config.toml
hop_length = 160
spec_augment = true
tokenizer = "char"
layers = 8
optimizer = "adamw"
max_steps = 7600
batch_size = 512
final_lr_fraction = 0
Rows from block 3 of a small CTC audio transcriber, named by matrix and row number. Rows with one number belong to one neuron. Each number is 128 + 32 x the weight over its row's rms, rounded and kept within 0 to 255. All counts start at 0. Numbers have three digits each.
Before each neuron's rows are labels from the 100 clips, of 14848, where the neuron reaches its highest value: "strongest on" is what is common among them. Only what is clearly more common there than usual is listed. The data: Morse code for random letters and digits, with fading, noise and interfering tones. In brackets: how many of the 100, against the usual share in percent.
# fc1: MLP up (model.blocks.3.mlp.fc1.weight, 768x192), inputs 96-191
# fc2: MLP down (model.blocks.3.mlp.fc2.weight, 192x768, transposed), outputs 96-191

strongest on: speed: slow (80 vs 33.4); the character "k" (31 vs 12.2)
fc1.609:137116137104110116131155110098155114078174134107086152173080118089123116100112120136120110115109096092134133112093122166139135168131125116165086162106111115143090092170091087185068145179158150119170166138143163126141130075148121198155070245104116099155128153143079119131140187120154093110
fc2.609:124114126158163131153169092125075137190131135101134103134098156128111146137126097083155127241077118074108108130143125128120123128128130133129064121071123136160127079112092095124118134166122118098151126131128113120136141122118120137103066000110162133146062124138132126098122180128124125137

strongest on: speed: fast (89 vs 33.7); the character "5" (32 vs 12); the character "3" (29 vs 11.3)
fc1.627:134157125109126194174138128136096111135132138166127145128122126221162183122126135178145126127120113011130135191124181134107120152111141114148084152146093161133124088153132128096140146133058114145102134159148123124164131078147128123142132097128156126154123102148121131094113117127145168125
fc2.627:129125128255123128135128129134128128137130128139098087149125128130130134128114132116179128139129117132131127116133129129128129134128128129128125134142124132174129112128068136108133128133125131158127128135127128128066214125128129112098028144129129129167067108128125128133142107127075131158

strongest on: the character "j" (30 vs 11.5)
fc1.514:120086126141116119178163127132142100138157076148101237132125132143129103130145130120134124120097164075140142144119133124111076185111122125149149170094101101176128056113151081220051128127013126138121140134157122108174137128123128167113149070113160124155159106182066128127127125130125137096
fc2.514:128128128217086128113138124161126126145130128144097173128105128129131132128137127105100128121127135139126129125129127129128139129128129128128128133130127111121116124128070151124128129198111130121125127119128128133130255135130134139087212221131113128123110192128126128121151138128248133142

strongest on: speed: slow (61 vs 33.4); the character "f" (40 vs 12)
fc1.690:141137121119120145195140135140135106126087137153104159130125122113127106103131104127161117136089103048131131161103200118109143099122146129111115166159138152128140100160128160027054162115086135148136115155145116120107145084170126154164170190058162125115134166137060119061140142129126163118
fc2.690:127127128255114128136107128129128128129128128128189099134126128128130129128124135097121128129127127157125129132130128123128121126128128129128129130118108128245134122117120108128130129137106127130128128127128128128129255127128125105057143056141125129135055027128128128117122134127195133159

strongest on: mains hum (81 vs 19.7)
fc1.2:084047135125156051119149129119132118132101123126117126147162101146127086113112155138117136111115117095111123145120085130076099114134076107141126149095129223116094103134158106126157133129148133226131144026141130111122048083133120184147136137089121129124167061170116141060121131127087140121
fc2.2:139113141222105151189140124109156135090157130191166095094148117123124130126129143161110128075143143136132131152125180137144129109132129086131172106182149097159070113129147161111131052064119188158079101118117108132130115070139135112142134137151145119073115127128124125168162032123130131131

strongest on: the character "9" (97 vs 11.4); speed: fast (85 vs 33.7)
fc1.760:153137126204129105132187133113168122134120107139138176156136127165124083128122101125132126129094133120127101111130102141130114108125121128157157139168178091107145133108140113201148138104100131160120122136121127084000105131156127129052124124115091137081153126097192126121108135125168111115
fc2.760:128128128138126128145115125147135128107128130137127131128127127128134134128130116163128128128123139125128130128139126131128133126128127126127131128037138117193125128128185127129108128253136128127131114126128123124129002128129128136148115116143184127124118134128126128126136127128067123162

strongest on: speed: fast (80 vs 33.7)
fc1.230:131109133201073115138140167159155102121130000133119102116131153159125147117179123136073123156092108158136117111130031127122006154129108085124124171133117097142146078115169116181101129128120096110129135137121120094127100098122127163037163143105146121104134040110123143112053094103101131118
fc2.230:131118128098127129116126117082122117119137150139184076092133128128120134116118166020104128099141131178176134000126156082128105127127134107126161099099101111114072122128132157136181125167087091127082130140128128168127133099133097140158133099180145081055139046129089126136095027130119154088

strongest on: the character "3" (31 vs 11.3)
fc1.310:163130124109099137150161134131131154123133069149123190148129139026142156131133141151067121149111069147148136190123133150121127155156130119116132172136133123119123115125135224041072151098097114128118124179137118129058170131138129127089174114049056120127155133073116117079134110129117131123
fc2.310:124129128229077129132140117147128129129121136107255157136132129128122146128114146107098128047124186152126129146150131117127113122128128128128132128195125132173133143132157109127115123131163126163131127135128128145137129135133111116245133137160121116111118145128125128128185122128132136195

strongest on: speed: slow (66 vs 33.4); the character "f" (42 vs 12); the character "w" (36 vs 12.3)
fc1.172:132132123132129145126118118139157134129123141188128166123139126150146115130150126134150127128125119000136116179124114128124121135124141128127142138142109146144120091175140127010066142110086115128129125155133120117142127071134127144109176146144129117143200112137105130099140118127129138104
fc2.172:128127128255094128142127130148115128137128128134076088138122129129128129128138128101125128141129119163128127130140129128128130131128128128128128129162126139166123120127063145127140128218123128127128127128128129127123215128126128105138111132125131129160043034128129128120134126128154131146

strongest on: speed: medium (72 vs 33); fading (67 vs 30.3)
fc1.655:132111149104071127125210111119117149154130082120102207112136136070114117137101188128149121125120086156145119111141089136124138136140165102129151174121118101119151096143091155139120122199194176137173115118183131073138181110125129105133091133049158150060143130158128133169228129144181134168
fc2.655:132128129197185123121076124113120125102130128146132148120132136120172141128175130213155128158137129190106121121144131125129132138128127132133183129193155143086199125131088119135098152045144133109137128143140126120101120108117098099218114182095127124156040144130129128122151105126128108094

strongest on: the character "c" (44 vs 12.2); the character "r" (43 vs 12.7); first character: r (39 vs 2.6); first character: c (34 vs 2.8)
fc1.615:115135123151146149169118108049203091149094076149160121138075111050104142119149119129142143121129130139126130146093158141069082129131134130153073163084049069143133116176165145167167141149116099153122126076176131144121142111137112144132202066090080135143130150197139123094128132114106130091
fc2.615:133128128045100127131163132131118127130156130111149102114085125127118054130103108064106128122131124170139136104133150130133089134128128127128075114000080076160131150137150137108124134072157132115115139129131112131122133106129131122049124233141134128102149057128113127112117107127096118087

strongest on: the character "t" (58 vs 13.9)
fc1.617:099087112184112102109139138107148117071094126135126150183133165124134127174166151160131120158115125144106143116116100183125099182164105116113152104098153115122153103100131093137107108066118117109138127197117139111167112136145126136117159110114154122024158137110181128044181145140142171109
fc2.617:157151105086154121189159093151078085139098059190125103105077135143125114098135255121131123117130133121128095105138141127101146112131118158150125099147111141189089064123111147138102114082125104124140117069139093134096198113120134128147128129059121162066112134146128127118147122095139087099

strongest on: the character "i" (37 vs 13.8)
fc1.253:121090128118146148129131126134110099112131122115097126142179122116119125110161056159102126054085166116162094129111134130113086147129125088144148134090155082130139101111150139143036128102067145127173155167151116093196144101110126151084207117125114084100150110092125130166121178116073120140
fc2.253:130123128086129128090128133149142127113102128132102100130158127126111151128099128146109128119134114192149128110126114132134139122128130134126152118255155141127123132118153136126132128208119118143154133181128135103145135126128147180053196157140097131119166137127126130121136128127133126153

strongest on: speed: fast (98 vs 33.7); reverberation (35 vs 15.3); the character "t" (34 vs 13.9); the character "z" (29 vs 12.1)
fc1.581:133135122099105147120168149111176113131158116113169171127149131056096053142097005079129150089127102181157163141115155097098075152142117088139132162136105134099129091123133103209048164195113119142116166124192134129109133115135137099000164081116116145129134115146143119213177139126125153151
fc2.581:129129128178149128117036124176121133107125129142121189086157128121195122127111148255156128101117072136131129143108134111135144135127123135128136130255125144193108106134093130117137120141091125114129138189123136125133134130131133117126079147091129138143153167126147132109128178130159123081

strongest on: speed: fast (97 vs 33.7); the character "a" (46 vs 13.4); the character "r" (39 vs 12.7)
fc1.435:179122152144152161177116070116145114154131131148159139128138133165134154145144059171099158113064107072168072137147124131179114146147133142094128128136087120147117116099164081132101113166060143162151113179120130079000121152187120141048145141141134110115135029128152140167131126125126151155
fc2.435:137127130116137147139144131078138131118121121136126061141123120120110131127132129066127128118157155177140125191138139105120130121127142135129179120193131076164083116099198125179129111233129122126145124134123125136135156118161161105125149160126139101085205038129138132149136078134133140128

strongest on: reverberation (72 vs 15.3)
fc1.670:137115127112173129128115099102144120107095137145148156130134131012103162133168041127136115168132130083131111156123117115140164070129116138097128174060123107125122092116171126247161116171036112218144135114097141156072092100157121139064169116181176131092126101078176120169116146127160172112
fc2.670:129124128185139141133065140102120136091127121135135156134102102128102149127117106104148128131149104110136115138126134114140128144128127155128142129059128135166089080113200210138154126066164133140114100116130133127122000116137139102153123155115183105123225035128129128115117134131176118059

strongest on: reverberation (71 vs 15.3); pink noise (44 vs 20.6)
fc1.149:112151098181027069129127160141115102134130138113124181113131149108164096124089135097113122139126121117133134098124143159158110120148129128112180105181142117144132111143079140073177088098124146074102088122128096122157134145114098130164115023093177092171115139085112103089118160112184131157
fc2.149:131128119081081129089098120133135109112170129126117148146153096129164115130072124180130128120126166119074197097103076117141117156129130117132160145159138123119209177099234123123118128082078098124042121127127126129116091203156168121144121255187135110118127125122091130101145128119087155137

strongest on: the character "c" (85 vs 12.2); speed: fast (79 vs 33.7)
fc1.752:130126108131094142153190093129225094148096119115138150143057144136131019160166127112177132177126093162144140120154067110058127145141082125127091144128079074123130136166169124151106141139131102102159154095149145119118134162186123106137144069123070107143139131244136160105157145145133209162
fc2.752:135122128048147127126126128126142124076127121117127147119145128107152113127134124126073128229139128199143115128123128117138135123130138129129107129188089137110135121135142125134148118155113125092134131135133125129137111103147124087115167192143080119126102164130131130102169113126162105049

strongest on: pink noise (48 vs 20.6); reverberation (39 vs 15.3); the character "j" (30 vs 11.5)
fc1.614:112119114162154147144126104162114103093116142075154182134088151059140097128100093131062130142169120093141141109129168136142139147118145163090167126097123077110103097110083182144091132134081100121162122156117126128186159116117113131150233162162110110152078121054132119147124183151117243162
fc2.614:103129152124090126160107151190136116118141091142078124130091149104146156138091108083061129126112055171095129097178128091139124183143164135131074149120138113139149080133138136097158127100127095093127160108093099128154096195146150098088173112121069112154126117126140119061138124104104191136

strongest on: speed: fast (72 vs 33.7); fading (62 vs 30.3); reverberation (45 vs 15.3)
fc1.559:082104145180111089131151128101165102153078132138105100158118116089153092143154135163156137158110163123098150120121085146113103088090117120096141153152108111161113123122227117122070162094101132112096110075143121102123095085160122135175166103111067192120176080141201130147120119094122143123
fc2.559:105117127113136116140245148136138144203115116144038122124101132117083193125115106158098130122139131147099153149136124134142161093125128128139172139141133055093069133147130161176068142143122113129193148142154122086229142133090127157076131093161096169122179160132140135121064149111137165084

strongest on: the character "o" (41 vs 12.5)
fc1.353:133117146112140131150127112048103167110094225166099142136142123151140172148149115166114137104097117027146128149157202177177097141128140162148147140131109199124095141137108172068129148170111129130142138136127135128093100165134137154139202126142104127104054080119122133095116126138121154178
fc2.353:143103150129167123246127132111134126139150100152099120075157131114128136132136127136135130102124131118130139170129108122127116132132127169127193166170135090190109105128142104167145155118119124123116130104104126130147199125126110123106146134098137144207100087116163133108064161141119135149

strongest on: speed: medium (67 vs 33); the character "7" (40 vs 12.4); first character: 7 (36 vs 3); the character "8" (33 vs 11.4)
fc1.616:173120152130132128137178111139153131144144109126083129106000144102138000143111134109123121146124020096135085105146168129111124111140132134119062145143120085153126109134129175082148148098179166126164143127129137121154129128160124158168109166113085079129167115170130120159172122133086148107
fc2.616:137128137100125098111089128103128136042129091158088129105070115107137143168126084114093127183114120221127105130130118097141128132141178065128015099124107151135111179132110130124173138172111197113098121103136132159185067069162178128078131059098140106105147155126121128124133171129158078131

strongest on: the character "c" (97 vs 12.2); speed: fast (67 vs 33.7); first character: c (38 vs 2.8)
fc1.744:118108108153055121202150108128166069124121096142131178119096126056082129153123121111086120130124140115104123125130148130072128176119135099176098152127138062120122128162128152090145160169112113111073112099146142141086139112156130117181144116127030184199140152105084103094150123077142175134
fc2.744:133128128100111135128154141149115130159128119107117186087095129121123071141134069066023128120135084158127127100159127167154126138128133128128038118078070127113140153098115154101131115030129103084129132081124124056172128139124131124119135142125112133145113175131121124125135166128123141170

strongest on: the character "9" (74 vs 11.4); speed: medium (73 vs 33); pink noise (43 vs 20.6); the character "p" (30 vs 12)
fc1.142:142088128175091122133207117098159117136141103166128132127103126206125112136156156130128126112078121099136119156132103130134117119122114131148159175173169037130140118155136114128168164117109123162118119131127129115006114135143129169032133152123044174133137114134140132114138134125097107122
fc2.142:127128128143129128122136134154121128093126140131171069120043128128134120128144133130128128127115091120128125130134147136128117128128130128126131128000126113079120128126186141129118124139159113121127128134128128126133074129129131151150143085150135127115112139128127128119136129128073126183

strongest on: the character "t" (33 vs 13.9)
fc1.274:078099137207084119133137178092117186130170122140119133135106069111087110115132090161075132117100111144170107117097197118099107121114139101190095135129052157139116106181159107158195126144119130157111150099154105126101034090153124144165091111117089131175116091193188125171087079067066130086
fc2.274:134136129112067163122140112143133107112171093141137170120113131130099141132140154125075129143132179024107128097189122141155173153127146080116147134223169078122162120128145098156122120077121190174072126133128123120076212134117158124108124173126054090145063130129082125163236115127150116108

strongest on: the character "1" (36 vs 11.4); the character "0" (30 vs 10.5)
fc1.536:127137131194119133161171125127152110126134077137126144121128130149144085130145152134127131154108143190130128181125119126141023145119131124139155197113128101149135130180203098099145141131053093118131126130129137118125124105142128166077181118062178124131124061108149129139085132125113130137
fc2.536:128128128034126128068121129133128128126130128130255137128160128128130130128120125118134128130112132131128128021127126128128128129128128128128128128129132124223124132130131127132129128143132128126128128130128128131129000127128127134149139122143132128122108129128126128125137116128095127120

strongest on: speed: slow (84 vs 33.4); the character "r" (40 vs 12.7)
fc1.155:173139121114131133128130096107148084168054220184128130135164152108135103115178042129131126139123127049137175156122122119116134091151156151101118154083114091122126127103168106190124141181067149147174106139126145127081109090145124152079170104107192112058181098142131126111143150139149125085
fc2.155:130126127255148129175119122089124133136129118153178115137179129126118169125112161080144128115158127190145101119139134111122128128128126140128149123138173133091128077105229149183146116146132125124120127168126127136128085130137138123088132172153160129113170096128127127120100096128144149111

strongest on: the character "j" (41 vs 11.5); first character: j (34 vs 2.6)
fc1.15:091112137168133116143135130128155142120120106133148137141134122071101086104132092129114133118122092114119119123103208130132110106122124103113142141157128122014127036106157119073104133102181159155108138085121125121110145171128127134105137180163059098121116116117131117170124127107030143132
fc2.15:127129128034123123103128128096126128124119129111192159119133127126153155128136127206127128168112121146129130131129130104128149128128128128128111140149128145140115134130168153124122129158122123154130127113128128135139107126130125196128131000132150127142170214127132127128151150128188124112

strongest on: reverberation (80 vs 15.3)
fc1.90:132134109180166101108131112166105086078138140135165118108165119131126084093174083152088120117122117139132100135104255125114088124099143117118129101131166069057131127104115165055087105118122114140125135124121124148126128154090110148099105116129095093087113146048114107136059155096134121122
fc2.90:130162128013130122109119125150114128131125122040057133141131128145104148126039134123107128175104054166066173110135089128066152105127121128126044171126100159105137216131145156082131126109130159115130125106121109164092118139089092192169112107095138133141128188132139128140147160131106135122

strongest on: the character "9" (30 vs 11.4)
fc1.70:129106124203115075159114124088065166109032123110161138143128133131119168134167154120135134128119124122134123135130177135120059135134141136136125139076106166042135047153157163067130133139098103157106119126120128130055145159132117102073129089145109160039098116105147109086040131126029111110
fc2.70:128130128133168123154147124114125128149129125127127137123143128127155119128138150186136128128122118023120127140136122123128153129128128128128117132130126132178128118133108116129136119182111121101139126109131123136130057126126125106081121112152128136219161160128131127125141147127104126101

strongest on: reverberation (78 vs 15.3); speed: fast (78 vs 33.7)
fc1.332:093105136115110120120145130147145135157114028123133106124149117112134194126177130127092127114156147182117150142132177119111092129128107069123134175107125122170141068126117077042147133132107118150064135116143130148126146118122127074000112012097153120162133131160089125115083122129120131134
fc2.332:129125128255139128141158127119133131151126135135112101135135128126124137128090133250126128084148143143128132157125129127128128124128128128128117126121111134193123128129125126155131138134122127052133127125128128122179183132127134151255058151138139135121153173128148128121143141128166134188

strongest on: reverberation (51 vs 15.3)
fc1.612:074115128097115135143124128087107119138133092140067120143147087157108191125122095156156152099124151098114048105109179139099098164123114102149156142114103146124108118154159127135067128115143187173122123133210085129108154131150124175125255103063102109143148139045093130099104104090084091090
fc2.612:126109129065136105101172144161135092133107147121129101123175133098142144115134116123026126093129129128126185174107127115111061109126130138128212137088133038151131137128172152095199150145167068150114141106125121186158162132186115112126172150138108141103127119130106125143004073133120137179

strongest on: speed: slow (97 vs 33.4); the character "c" (34 vs 12.2)
fc1.531:142096123172116117116150151090179095153048090147170166121103138020150133124212180148119132124124150168130116155108181141115084165060109116136137143092042095119146100129159103122114121150178073101131105119129123078106110074131125159108161136111048138150143129187142130172187108131185093128
fc2.531:130129128073135127155126132194121124093145125080079121127128127127113073127078156106103128113130155153136123137124129120130121130128130126131110139000084128106128158110147136128130119051144126113132169123127126132129125132128134138067133216103115132129123111128138127050138146127196137159

strongest on: the character "c" (77 vs 12.2); the character "6" (32 vs 12); first character: c (25 vs 2.8)
fc1.607:145129136140081107151127111150137079091135131123149179085092146066129147138151132139105132117135116099173137165141157201102099131117088123127135123120155038139112121159117135071147151148127156125086094136129144134047145089125115136146192142120044171156123148090077104116141133118166122093
fc2.607:135139142103080131203127160175131138170123099083088150130090150124072169157082091079044128133088036166098140107197119132176150116128150136128039137055114140054145120135133146113135126058139140073108140094095125116155135171129132141109166127118022133157114171125135123071115159126147171137

strongest on: the character "1" (38 vs 11.4); the character "0" (37 vs 10.5)
fc1.312:115129133217105136155168125126175099110127075134152133115122126133148097118160144135117134147102136202109123176102088122127059150114116110139117209119119078131132132175186126111133140135059105103129127115130137101131129108137129172085204107074176117132112060122137130139083133116110145168
fc2.312:128128128000129128046127129135128128127132127131221127128141128128128132128086126105130128117120130126125128000128125128128129128128128128128129128130136111181126144129125128132130129139136128128130128130128128130128093128127117166207165111130131127122121120128102128128132071128130130134

strongest on: uneven keying (77 vs 40); speed: slow (76 vs 33.4); mains hum (41 vs 19.7); the character "a" (32 vs 13.4)
fc1.741:140132161108144172130135140094131187170122085176132111124164112130100176130116121144091161110118096215135129136139126143133100092111122137126147210149132163110195103151167173170091171192168175202191120115139140133134110000174122125091144146095109120052185071135138159179202156128166138090
fc2.741:093149127166110137130103130148137128095143191121173130146158125127124118114121089188125127057145065109112154079129130187151190102115123085122134126134124121074089141135132188080125119014114133186127168139119121117083044131176145144127132228153103112126137126128085136144221055143088147121

strongest on: the character "i" (64 vs 13.8)
fc1.1:145115156183155047137147097092126100099100123132086150136151123140144177122150109127128137091132147196130139201100124108081130154149146122124128123085170195076124148119126125141102131133140153118127225091115140153166112103118123133088181115169138112144164111106127109114121085135114147123
fc2.1:158109098115089131150186151132123125114093133111099158161156110107099097118172086099124125126161197135130102126095151162128135079128147134124174136072080132132181207122121149125117130110129090195134201243138135085148148073126130162163133135159063130126107128126125132140099129146121092128

strongest on: speed: medium (65 vs 33); mains hum (48 vs 19.7); reverberation (47 vs 15.3); the character "i" (42 vs 13.8)
fc1.273:080112129129127127124115131104155120128105077151134126130124129111122063115121107119133130144126149090129066214130097129120153115132141127112144150137116111133126121093173093069126126137160126191127134088136127114028051133126128143215184089090157128149111075246127128117169132127075140133
fc2.273:132126128214128128196125130126128131164129131129229134225177128123125133128141109144055128167128145141126121162129127123131125128128128128128132128177107238109130117128200124123127125127091157142140128129126127119155096126125127135115122155141129132192129160128130128159142081128103124032

strongest on: pink noise (45 vs 20.6)
fc1.77:152119119117104138173183134089151157072153039241115153118125127011135127126087128137087114129099077176120128207123121173138119106111142097151125198157130128082131097151138175126164169171143109130123176104176120156108181053123122134130138150123035124105152128129130111099181081128126116127
fc2.77:128133128135114128135136110108130128137128127088155118135180127127142129128132123139130128086130174114129129127133128129128134131128123123130128124115096131020116135136150138113095120047156120140128121150128128132127107129128130150090128105160113128088130151128122128126130114128114120151

strongest on: the character "c" (31 vs 12.2)
fc1.430:112117113159095123207135139133107097127136019149106144117122128105120140089136115151167109121042072133146110132140140129114166130091093080155111175087150097107143117149110188094057166094109122139117121144155113104064157128133123138147082126103049164072130148138087119090174142142104129123
fc2.430:126129128248118128096160128084132128126113145123250134103119127128133135128182131124119128136128142189129110179126131128128111128128128127128134099227105127152114128125099134115120126125137132161128124131128128126130134128129125121140122000159117119136131191127124128121158076128140129119

strongest on: the character "o" (84 vs 12.5); speed: medium (77 vs 33); mains hum (46 vs 19.7); first character: o (36 vs 2.8)
fc1.550:085116140153139075174128121093075126148049105177123119139109126126149157142120171125136151132109100077107090127137109141140068171120075128152165128100146226122110092167147137155147142109141144126136158119137129095065131124133126165127142007131089161118137114079109132093133134142141125098
fc2.550:128127128145150129154119142098130133142138127139223098106096128128134086128120122255125128000123114082130126190127121126128130129128128127128214129171167120155086117142097135139156132126093127079142120114128127130132121117131135189196209217140128133150161111127124128111105090127110128108

strongest on: reverberation (90 vs 15.3); the character "c" (33 vs 12.2)
fc1.232:105143156255173080118179163124130150166137130098146090138066137078126041117086174125181124154145120127084116113123133109102150143134096133130156127042131179156126136110120156150055131128126128126140175080118140129216145151120109156151183108145091215180124104205145100086091129135066092137
fc2.232:139083145058138089144131129133125097126173157076087145108164099117129125127142109088046121161125145116149142128147144047166054130144134129139153136119109051141130128159124112187114127132157126091113107078090110174217154105220161122123157129141108098105125082121140095057083125139123147145

strongest on: uneven keying (72 vs 40); speed: slow (69 vs 33.4)
fc1.288:155133125102104130137182128095113165124133116177129133099143133048131136125080124163120122129107121158107141179124092160124112145140159127127091201150114161105169087110126210142039172209104140141142129140154125133128183000141126110100171131071109116091161127077159108150149138131201140119
fc2.288:128134127210120129136099117149120118130132126114188180146190124131140112127138120200131128086133144104136131129129145131131136125124127136127128123111071129096097129125117128116125112090154103181147129128128130123101147129128126119059073130113106128046149132129112127135132132129087127087

strongest on: mains hum (44 vs 19.7); the character "n" (38 vs 13.2); the character "e" (32 vs 13.4)
fc1.521:085120124154134107167121107060117118126074155146172134109136123033129126114170134148156144085121141080150172195112175159114077159118142127164078159094084165109145118155129137113127150183117125133122138131143132092052135130121127174122132083113124155137129153199103124176147109141185142132
fc2.521:126128130000156129204118130124136133163125101143094080104123128124139139130102131146112128180128155135138124141123122118130117129128129128128125123089120142238131118128122124142130129142160132145132126113127127124128066132142121161121136194132119126089133125128173127104029255129088128135

strongest on: the character "3" (65 vs 11.3)
fc1.302:125125134148106123165142131090102108157130051207121121145134131188131134132145107196140137087088119051130085215129174128139129173154143119132081161100115106107126085137151097051083174103029104146144120205149153083067114144171128164090175095101047134127127112143168171074127096147078147106
fc2.302:128128128255126127079127118127132121115126143154214135110131121128128150128121124074160128120139130116132095107132165145130131130128128129128148119146137151126157116113124109130138126131135131141112116132127128141128068121129089076104096079135127103126124084126128127142067084121116129076

strongest on: the character "d" (37 vs 12.7); first character: d (34 vs 2.9)
fc1.708:134120124136156129130128133085122127125109065161130134086075117140126121111144153134112142114096121119170075139128255150087073132131108118181048163161124111129101101143171074166090126128121138160133149148147120128137132156117122140151105151116120085079120129168138140099174126114130177093
fc2.708:126142126005133125079108124139122139139102128015130163132131130140127127144000123130110128098103107118129172052125112148125131138129131124129054088125120100118156207126125146115142144140154104102071128134118127123144114098119165209143133067113132125079122130125127124138145156150086133130

strongest on: speed: medium (64 vs 33); the character "0" (39 vs 10.5); the character "9" (37 vs 11.4)
fc1.689:174127166143127171119145159150136073166154141150135114156131119102120096147086101109181138119126111091082109116128213122173096130141093131124183123124133145162106117134119248101116118135162165128166147131136174174102126113130124161152116213130095165138170162102062123123103135148120103103
fc2.689:116119116069139105119123074108094097125113151114094078133119130120124106104128096147144128222109135111098097110126064103113103134109123130123206082117128114152132127135102126112169161126115102092089099136124081127123196131123133170150109088113085121121105129131113125130129194114160038093

strongest on: pink noise (46 vs 20.6)
fc1.269:180121122168131133125177122105138135159138194139102152137100111000148116110180178180103142091130140085118134137126141116118171157133127130147192152099127128121142138133099176083156161160133089167143169125098128103160063047133131139005220170109113147132112106159151126163105111106172094137
fc2.269:129128128148130128151128132125126123123132129124078113092144126127123118127114153060106128107129130124138126237124135128128115128128128130128141124161125114094144130123175145140136134114255122186131128130129128129141127130131125064255148154130133125109128074128140128129132097128136129170

strongest on: speed: medium (72 vs 33); the character "k" (59 vs 12.2)
fc1.563:108097122196125109164143144088177139097082118201070079088130103161117113132141133183125118133114081034115141212138136105133127134100097105130108150117136073127118115079126119160141140151134122173095122115128112153119126136148131126128200086111186110140125135105117120154139115130172163170
fc2.563:128126128126174127165136141133129129145141119115106118052139131143127188136137144131115128128102119143124130000130129166134111129129129134128115121143079147202168085130112129092130126126090118163127126129128122103228221128127161181142112182117135127129116171121163127143060194129168138161

strongest on: speed: medium (78 vs 33); mains hum (43 vs 19.7); the character "0" (32 vs 10.5); the character "2" (31 vs 11.9)
fc1.453:093088122185118128132127123134126114100115089129094159137121123082095106104121098097138137078104047111154131087121140137116139091091152092111103168155161227118114075121130148108078146098171135197125104091127123124076112211111125102125138220125062121079130124124164112156128138123057142143
fc2.453:129127128082130128089135126140128130092125127124157185061136124127132123128100127202118128033133132102131135125125126131128122129128128126128125134146119098199127129127117132129121120155153111152120125129128128140127048130130144145024139000146146129116131197128126127125109152128077125215

strongest on: the character "j" (41 vs 11.5); the character "3" (29 vs 11.3)
fc1.762:160086122132132142117129119125138136113123108152102164141099126193126059139173095119123129116118134000152128171129104128138128122113125139136132194146121174166135093142157140125127167130004105119126133149131127123000074133148135185103163155104153129160195091122135139197136142130120125114
fc2.762:129120128203126128136122131159131128116137126152092135128100131128124133128117136123122128132129103148126127134129122128129132146128126135128122135194124128122124076121173125145155128197129139109134116089128131142138188133128129117133159112121130134181052141128127128116117143128158152114

strongest on: the character "c" (38 vs 12.2); the character "6" (30 vs 12)
fc1.661:113142131118155138112129082157142142119115052130143215136086162183116098131125112076123119151129126127149103136147151131117156094145167111135127176077135151119140132120130087133131122057096125179141133131122127125145091202139114119117118120179078098073123064116166131160129136133087181137
fc2.661:126122128133104126065115123134146128139090139087255126175114127132154160130111127154114128141146132160128123029139134126125121129130126133128155109091200087098135108130208122115149129143103136232133127126116127123128026128129102166091127102142128079110118108123087139119159010120136131129

strongest on: the character "3" (60 vs 11.3); the character "4" (34 vs 11.7)
fc1.10:121100122187098139158157130060118190150156118159089114139091106164117092131119156173097133119081132089154112162095169119096148161130112104141095167169112203175127124141132150101209134118032124136113123133141153120082027144160131159143116118062066103168109086179186134181089121106136113129
fc2.10:155118126160129139139140115148128114157170126143112142059146128123127164125101133111143130147139125077129155102132129167128150134128127118127140180172179036067162082127175110139098153043139230179145110094142128159083195126121071095101070148127126121141114092145144126146133154121134152124

strongest on: the character "1" (32 vs 11.4); the character "0" (27 vs 10.5)
fc1.314:114126129137136129129174146102154176139115117140133110153118122154126000123073178068135137129109083201141112127115113146157076100136132143130182164105125145186135080128170138084140127146064113134145103096176128107099107120132130156093122101086155138129121084178192136181205174136135111123
fc2.314:124127128130103127150111118131116139149128133123059128102069128130132236128120137255114128142175088172121122148125123134129150122128130135129146132099127128046140131127154155164132135151105129193174123119128133124149150136120118146128094137115138144201146219128139130161110217129211129123

strongest on: the character "1" (40 vs 11.4); the character "2" (36 vs 11.9); the character "y" (29 vs 11.9)
fc1.539:126146123064122130177117126119090136126109089110127151128125129123128121128114103137142128119118126094124152190121114128119190172129137128132040147119112187034122127219169076061171151080210128160124129130146128122070161104127128120120158255166215133156101129147109127096123128129128126126
fc2.539:128128128255084128127118128141127128130132130122162143129128128128126132128124126117124128096132128153167125127132126128128131128128128128128128130128126128115128129128119127129124129113145128172128128128128128128118179127129127135129118000126125128145138096128128128146130095128127126143

strongest on: mains hum (41 vs 19.7)
fc1.140:135094145128115131136153094049120129142122092171134153107082124123082069129078205097153125134124062125145086072128139141138117088136126113130137208133113104106137117126108150139161178219190147192106121058159141126079178058127133110140121136104138203093147109158165133155209141126113111124
fc2.140:127128128223122126119079128142125135088121119124159226128106135122133181128122118231158128171129126158120119122127133129128184112128128125128166126193131130097132131131123134133126126107100137134139153136128126113132143119124117071170182154065137127118078129128128128058130122126147128107

strongest on: the character "1" (53 vs 11.4)
fc1.165:133143131036132127128146126120124102125074109106159167129114122176131138130108157105126127115142115022139099126112105130121154152130137125131095141086129150119119073149140084247134132108118134169135138154145132128064122108131129138197255255132143125100101141181130125021126130125149125122
fc2.165:128129128255109128125122127123128128131128128126153121146126128128134134128132125062122128125131128131128128128130127127128124128128128128128130129084135133106115123128056133126133128131150125122128127129128128131084141128129127065063207007127124127119144000128128128126123102128126127159